python train.py --arch="mlp_mixer" --model="masked spectrogram model" --method="simmim" --norm="rmsnorm" --hidden_act="swiglu" --inner_norm=false --patch_size=[8, 8] --conv_stem=false --layers=8 --residual_init="scaled_by_depth" --eps=1e-08 --batch_size=128 --final_lr_fraction=0.01 --warmup_steps=450
Rows from block 3, named by matrix and row number. Rows with one number belong to one neuron. Each number is 500 + 50 x the weight over its row's rms, rounded and kept within 0 to 999. All counts start at 0. Numbers have three digits each. After the name is the row's rms in percent of the matrix's.
# gate: MLP gate (model.blocks.3.mlp.gate.weight, 512x256), inputs 128-255
# fc1: MLP up (model.blocks.3.mlp.fc1.weight, 512x256), inputs 128-255
# fc2: MLP down (model.blocks.3.mlp.fc2.weight, 256x512, transposed), outputs 128-255
gate.331 103:411521485470499502500514524480539568473509565652581470464508532489459498550480551567444502503578503412483380473500492320467539513517488475458448483528421563494515518498496499530501508498504492494495614497503518507488401544628431461492519502497467480556608439498572526486488500532487451495483500505461467496491563575498500497427469527513494500492519513412485590466502506411421561500466
fc1.331 099:393567469526419402454350531494513615424436454551543505453538459483505501544501637535486501503510500503440500505412501449530501484503518492478514519490504557480575527500499469496527485533613411429515572509419498489482484541515482472465511468499498481532544473490550567428499469629501471467535497507379496452499533576487505389473476617517523466504521489461601592500500500408428651479456
fc2.331 111:500623551573484479359539499462499490499479503508496443480498605501507486501505561426492498518454455492500496499487397475527609505489483493503509501466420606484556474424518531443512324456590455500485517522474477475511393532514454518503508489395506455527495521505380575483561521482486479454517543482394561495476525412469471502504509579568495522509486520483561519511473580483487548490428
gate.332 098:501395509502597489464480511509492654511545468471490439523492505503500469507620525518524614475472501476521489501495449615676489501368528498355525502508500483496616499500525497473386555476500455480466535499545564498526547494418552477477438505460478485397515484519490463452492498476497514502517538518494444526423403505488450473430482504653516517531535511497485460501436566609396453531511
fc1.332 094:417531507572541529470498509502512641499542500500489524460485497508410499496501490625421497470565509535492450472474517501570499513481501517420555503614472489518534515501527494653520527458493486429500530529574624503540535482352545458489486486462491424494499398464497491409505558510443528494549492570511494478488494596507445442443466504477566530489534434459506503507451506505499564472507
fc2.332 099:497516525542466499558550524582533399490510571509484507501591547508480478528510515509507472537515501505484479527517506294350451503543593459600502501438553503530490510407450524511502294538487516522478478403523498497498474533535443497499505456511572500485499479484501515503470507501500523490517462498507533489564537570499536444619547513486403472429486522491478501454510496467545443519423
gate.333 100:481479502532681535585562489502502574502522565484448509507492501536484517500467431482596320485470482479457455502490542585537497554571488565462493480511514446501553470563526499501612298509457493500584496501485580448476493533468588500504484521494493505498502478501379508489537477438523535468499553352632488501500509483522528513501456633548509502496513534533487517471600515504479540304459
fc1.333 140:508556486526504531514479533494432525402505573540503493498472437494430503500400360452496524462611581507490452468539490398534501555453494569469507481519460609543489524549496497487493540501579469509449434595503502491510549501509500506554514505396503397517598576511496416501484568500506493439492544502569523572502443497485527500483500401499517515567550501436477490462524497512502407504524
fc2.333 138:432567467512515531589504491497423419454499615523499500506472473456496446546494314423500496465511494480453496446499474496539494506455606514539486499513486501474466500501526468444503529485614504492483491537507500476512595500480514509509467564436545493502555606483533440500465612520513490422484563513430480536495468501484547510418512492418605513503504501480499460395584532579490385478594
gate.334 110:463449544497511598573500474500500550502499511446518421570481479491488439535487565452493489490495500507536483596460514451545464453505502627484499447446554569503524490569496458488445491513459567489394437516569490499590462498536368493496511446498462488505517524535510489455500501490508478469627501496529563510496313480550570462488586520497498512602494320377625463458506553456528467524397
fc1.334 111:499520526497530505509632511501547511490508563480576477523441496531591513494465499503461503420488475504531487617499496498532500403503493577499530497506521411518532494548494460488423483509499486525534531493500404469495571462486442429496435502516504453511617542481496515486562511550484456495528572499496509435620375463500479518482595517505451502511500369435539448431498621459517342493460
fc2.334 095:544447500513497523459502529495529451486430489550507517526562590496604499500566490524510350522532532486486539488530507485488512469468477535524532546493515425522504524506482572493482517499441575486534491523521530577500479538508499375429533353442545560452544649476499462503495446494503536456519493356544528423498463525457489503493520498512389466482563480499462510386494503535559492482559
gate.335 110:433513483525408289475503509395505500486713504499532494518499567490505496458559499469529523502468487424448496509418506482512471472516458334496528500510472464496651502654496479510556501404441559500512502500547474427502511499526413500414530499494512545473448492482553509458482502471495557485562499569484541546435574456507513590435489547461543497496486491536473501423485500512708441520539
fc1.335 096:504499500517311481527500515425494498548569499450501495492474518526501498452503517435532521492490452503497455552522554494486457443590459505431512492499499510506567492522618455499508498441469531496498508472559371506373500462535459478365501509507532612499481555494489487563580443509503501471491432552463638573494472479498528537532439535421511564548494676480445513506484503500498427536493
fc2.335 097:497484498510562617490515540552583474565525491482518471520528455499505500495476492505495506394492512508464476524551522522572517530512507647499493540451510498531361497331456504545483488571507561494475484459462483469477450500459574497505493512505485519566593486484552460605509485502485461545523487512499501516485461619530466341541504434494349431500516502503491509519492517497286601452572
gate.336 110:500528509416422528568496487557452477590486565533442491488469382542553370522560491513507505463422512563431377504389588453424504397363466494422501483433480517536503514537506430504504451502501462487521567457607476495501479453549537490494542501627464498502503501521446423463585500465491445439501477396523475502528466506494499464499551519492519566520491500458499545421421464480499509433518
fc1.336 107:520492502559664360347583491507499524470510417404501489525510503443440511493470523431478558479500497557539610502512513621532467476587501658639498500484591485556492479445494502517447613494467485511597472523442443566495497500498537471501490459324511484591569499499530479551494466540511504507476567520496490434494514500500512564600471499507499447499524474558478462509524478518504500534616
fc2.336 094:484433513500585623465469424495505365515501590497572498431499502380480438510498640563437572502496523389447607462554549634497423475504478533568501482591500532503498479542558501434496531534410527487534490553464486495479642514411501561454510437506503504547509592507460498501520534514495488526502558498506536486467501505506522478500468494546496519408446349457527523546557508493566558495537
gate.337 092:514596484453505497461490586579528454400525500491557492478517498448469464504517518491502495530468494568528524314522470566516448494501526496497556333533630504504522512472530493571442533500521501521530441501439386369486499528463517573442443515494497462540574532505519423503536389608564586459537496536547489517490508531516505495497398518531500473517460424500525411483497481524539526523502
fc1.337 092:552506472507490572477482483448674483488500462481431509432518500471615511501516442507502507492498569541523472430457420424510502577482434502500514517496513567503508445505422528484483443482566492501471502480407522577577500595332502490567452553559515521499502501533458603496539516486527492377501464500488446500507513415525473475476474496495489463487523508458527516516422493477481390484448
fc2.337 100:483477500525480703462499545426664498448461486491499500500576496416448495460487542480470497451502497500512555413545544492539460511516408440459496496561501500522466408567494531460498499495398483406501539390449500609502535492543463470518515501484457577516541495501375438499547571448501531494500501452445368493537501496478689548469550515536483505500531676531450499500422503481616499531373
gate.339 105:482496571536554497512586502508463509509507539507500515546515538495506536436405503474503506474481498515537540500472510499514503612479505525501511577523590502466498575499492428501400476514500500501504445499454458590425369563509506500494503539575568498516541510492463463488590521514357491565257441439540530480499463490448484535580499502595543476500513497500590487409523479593544499496449
fc1.339 098:534425483479503529501466588481500408445546486495504500489484503510518422550499588521536516462512499445451532504512501501501444501492510460506473497501494504506504491444541464600475517481347460517500586412538453506561405440492639592505504482605495433516305463595512501476485497502695519496479446539494662513523387501466479505429479474494503500413416520499500488477514500472488506524501
fc2.339 092:500518507497517522574497522478535595563547424475495573502548467455470513456431573527511529535480499499450460442646448483519339479512529601508509477507489533576555503481525480465501428502549493508470548490481502507535475554501518518496491506446491515591513371499513513551488455481509512396756493557526411518590457574497554549560545485421534505433499503385535500472421494635525529490482
gate.340 107:483464478510494495494597523480490498493477551487481500515429465486528499618496479495491452478467500629507329512489343518615599566410560487557507468512543495480494605440486597500465504503409481563517465434516488496508471516566450443500499472463474478525504436508515488464472522513478504457473586606509511568513559510448459507575576548498531508524488428499407517483512516422499351534488
fc1.340 115:554467567497527483495486483519567500499604476563470500493557508518503512529489583498494497484496501497495460536587490439502400444530501532518481484502504592487496411520447442498524496435545479489651388530468535498475517509500494550511547531502539369570301454524474534517520354480523506413579513510449495503422511495460430494549490455547500509545511564423470521531508584532564493501504
fc2.340 118:453486501504566486509493504569434518508585511492501450487497514487409479472482512497447532501539492506452432508588457513506507522486501505613476482499466567422507477526495442509522526492550548597533411479501543425500489536466484540493416477446501373550374580477508532516479499538492499403480565591416544552504455509443404498515362447461526596516510517464577532597492513453544480521513
gate.341 134:477546496508536500516535511408500447488507496512500396436542507501537469487513461540510459521371436509491500399483455415574458472438511526460559518559495582539405426549461509459549511483522576464510531457561501536512485538494495574484577515422441383500425448425456509501538497506516572495579505503529448492419536501499447454482531568505493480499491512527455504542584518514573413405468
fc1.341 100:505569381502530578509500454501536406503508479438485555470471524498554452519481498502570529499527516471601557508501534475330561510563502530456499537467543461624487416504515501514579493475537575533474503473362433501501606514496496491436495492523588532504506467514487492496506500591420569491565493521512426581470495499516475500273573475577507533497494501384640452459493496507479582510524
fc2.341 099:505573465510511551533411555480531487531412510499501498323497490563518614486438414498466617497540483406629521492492448462465484496511524463500447487547513537558482397452477479445416483459477553499459449468463394482575557437501523434553460419507510509464561400393468467454587505494544572507493545519517401531466415464426494532449502502510540485476447478449536401486483509465452488496540
gate.342 105:513487522487434488506483431559470507500435450468469498500586509492548402500492451488481495515470397518596459503474495471502551372551503453497482477485478513532566496650531536505490493487535517603457483526486528497499412507483563501490490431538500438502518528520505504440552569487485488487564499497376483532499501483470519479588500545486510492484462616517308523464481441521496484584551
fc1.342 102:554545502550525466467449600550496505495499529496476479490492396496504482504459500503496498519503500461662550505535457526491496528618401492478567478496487502607640516509509361560512522467541509499612501599593495526524417446504455559482499389499435482466579579548519479409420522691524500500500539375464503625511551494436501437473409423531503507497511479582541556494500467561499492599505
fc2.342 103:555476554534500498537584489505494493469496487423456493514505520626496506562503472486527506485502500397516535499561504416473453530500500556488507479465563471567501532498554516370466455484530571495553603513548506535525352406452500502430482494566457522526569529545415505505495502555500520502487548437501457622520515375396503559518491529535637417512537491527511510515486549511502501474500
gate.343 088:484490516473499519447535494499445500525463491479616441553501462500474507501523508533488505495574510501456617501511524475481497597470501551479500432525502506519500469499563493537490534490503494494498507488544553458539526524378486555442492588432490432515490532511440453505464488482482400557504506452499499485581468507457525504468510538498470503528577465461461500427341501541489541471521
fc1.343 110:498506474500532498524527460521500471505536498518512501499508477378466537599565555450531623444494504508500503453660502485505485465549544515497372427500477526558549473350503349533513550422484527560565500642522499557466503500531435604572535478516571547484563509473511529499513423435498506484501496502464371416530499484494507528543495500521525524520458560456500520497545560501502350491532
fc2.343 093:495482456587389578506513522469500644473495522516351481545569479546500501495533433468489432619461452512444500415361515476471504558485463527510520615397508449459504501543522504499585565552670474544496519498517493500497414520552460399552361477480452534543523576500429452550472594548532520542553502514499498511548495436496542451445601575491510467506484499513522465600421526500511503476512
gate.344 118:530428586491500577677510514560410493567492548492429441302508484501489488512546486548512475472529496455503507506648456438402499449470500479546460441520397508588501461474467523502525452448471563517537502525498415499508534491530636446500562485487483461506494572497512479512486500546486507488496544457509493486405414495499538500530513555472489443486372547471461501502477640524459606432458
fc1.344 105:501505460499565498506515500452552377497517502443500481500480485536507509469473467603501493503542503500572448379551484534509621501484505485442523449497558406608541486502485511429382515437511446499536476504488394573528495489499489521571501504548501509527530402486484460479630581509463453432477587502443485538524543482497473486548484446510469382535476489518561456520506505398446466414510
fc2.344 103:435564533502492479418593435506501537490512380551541554513469535519535501462454458471498543565527543421545508427545519448492479575505515500469485503415531516491580499517519509422517504481511502501488498439522482502584466581443375592550565636488491529507500278498407405474635521525506500458522387541486514486520592508471492493533499534595488447499498565508482546642575492498499413469504
gate.345 100:488510504613477566513607488518429448478517466482442486516522453501547518501524386449351408508426488528568444602515482533499493493499604475527500504492516486560481559502413607502497498631502428514518487624500490497504521480469546502494507506496460545560491458499542497491531552409527499493491488459682497382525510500485493585528504503561583532428475437482542531463494520506483536577494
fc1.345 090:470493337450482502582458433648539494536497425483489545520485564493381487535511490501492488486475495540498624499403505497499607499508466564537494458489446386490506483530576482513495506494535503504424488416500572428533492538411494515542463554492535525532551481497494542564533504525512411560483496501402491446437499459555475448486470545467507591551486501500449478542490504499383459437516
fc2.345 090:502361425568549570455489445556545461544587522490423471492473445474440499500403617486507473502442505561489423503422582520444585492514547487564495513472492525452493512564447466643489555475651527502519479510498507496484501522440495509507489497502524546548506471526497547495488500466440491560457580500500558512490580506517496464453526526481492438507497603524550494510611547462476520475511
gate.347 094:413492460576481500509510453485369487475503491505507473523508475517591500560509453500576504482628497424427502462499523491493564515467467338502556461481462569446550503507519553498428501520479499488498482502495498501489454632430546528510499534491479484528427506473502440563503398495456466624500457541506502635460494593504482493497451455550501564592518499476461474521437502504494465456486
fc1.347 092:515543422585551448458556610500523588517485539457438489468501495482501507537503571535480513531508566517503529506541507547583345517549475540525527460569452484517465537418546508520495410494517452497538456422503499532518509480402541449505535482489488500515546505503542525499392393576531498455561344561420508470499361439500506494501537510531534505545526439486493440450467495498500480504529
fc2.347 109:512709493502497552516504464419550570538494566522536479410550606486493430532470556502456496536503457445498628442500500535398364597481555500396448521435492520493545526500450513521505501492468650506517572494490500487515387511576498421499503465458495498500464530501481443477556501478442488518495540391595440467622454453573460512539506487531490614434501549468494496574526497505519448568485
gate.348 095:471464481464610484497543426499650493417512469494507453596474495558433559512380593541502503424415522502376407538522573471483479504503489498556491493484553492508489498516453498403505516406586484504505501501515593499500501517507608446277550489496500500465511507498497500496412501543558497550494500471495510459496516584414499503539542397507499502545501542535439553483496510464504501483469
fc1.348 100:468503525457481517468496480503510500497429493465470468580479505500451486438388508564501516533411502534509479463508513448463521504501490503696412513564629499491479436478656489495519506506541549424493558471504588500509483419477484497407535420744543540416508500471518481517532473526545505493516447482539497409504499454505470547493508469638498529495527487494407482470564602496511409508501
fc2.348 105:533536500414465505496558453526515508440341520500438500551501489482484410483500496507511499477484486474594467498535475586510616506482446503654501519496502498517472437486684477504547515515522545485537560493590487463511488479507448497508498501768507519530550552497568502521519525593481484551506478528498490489474514331523363516466595513427545501442586583514543500485502558507509362504492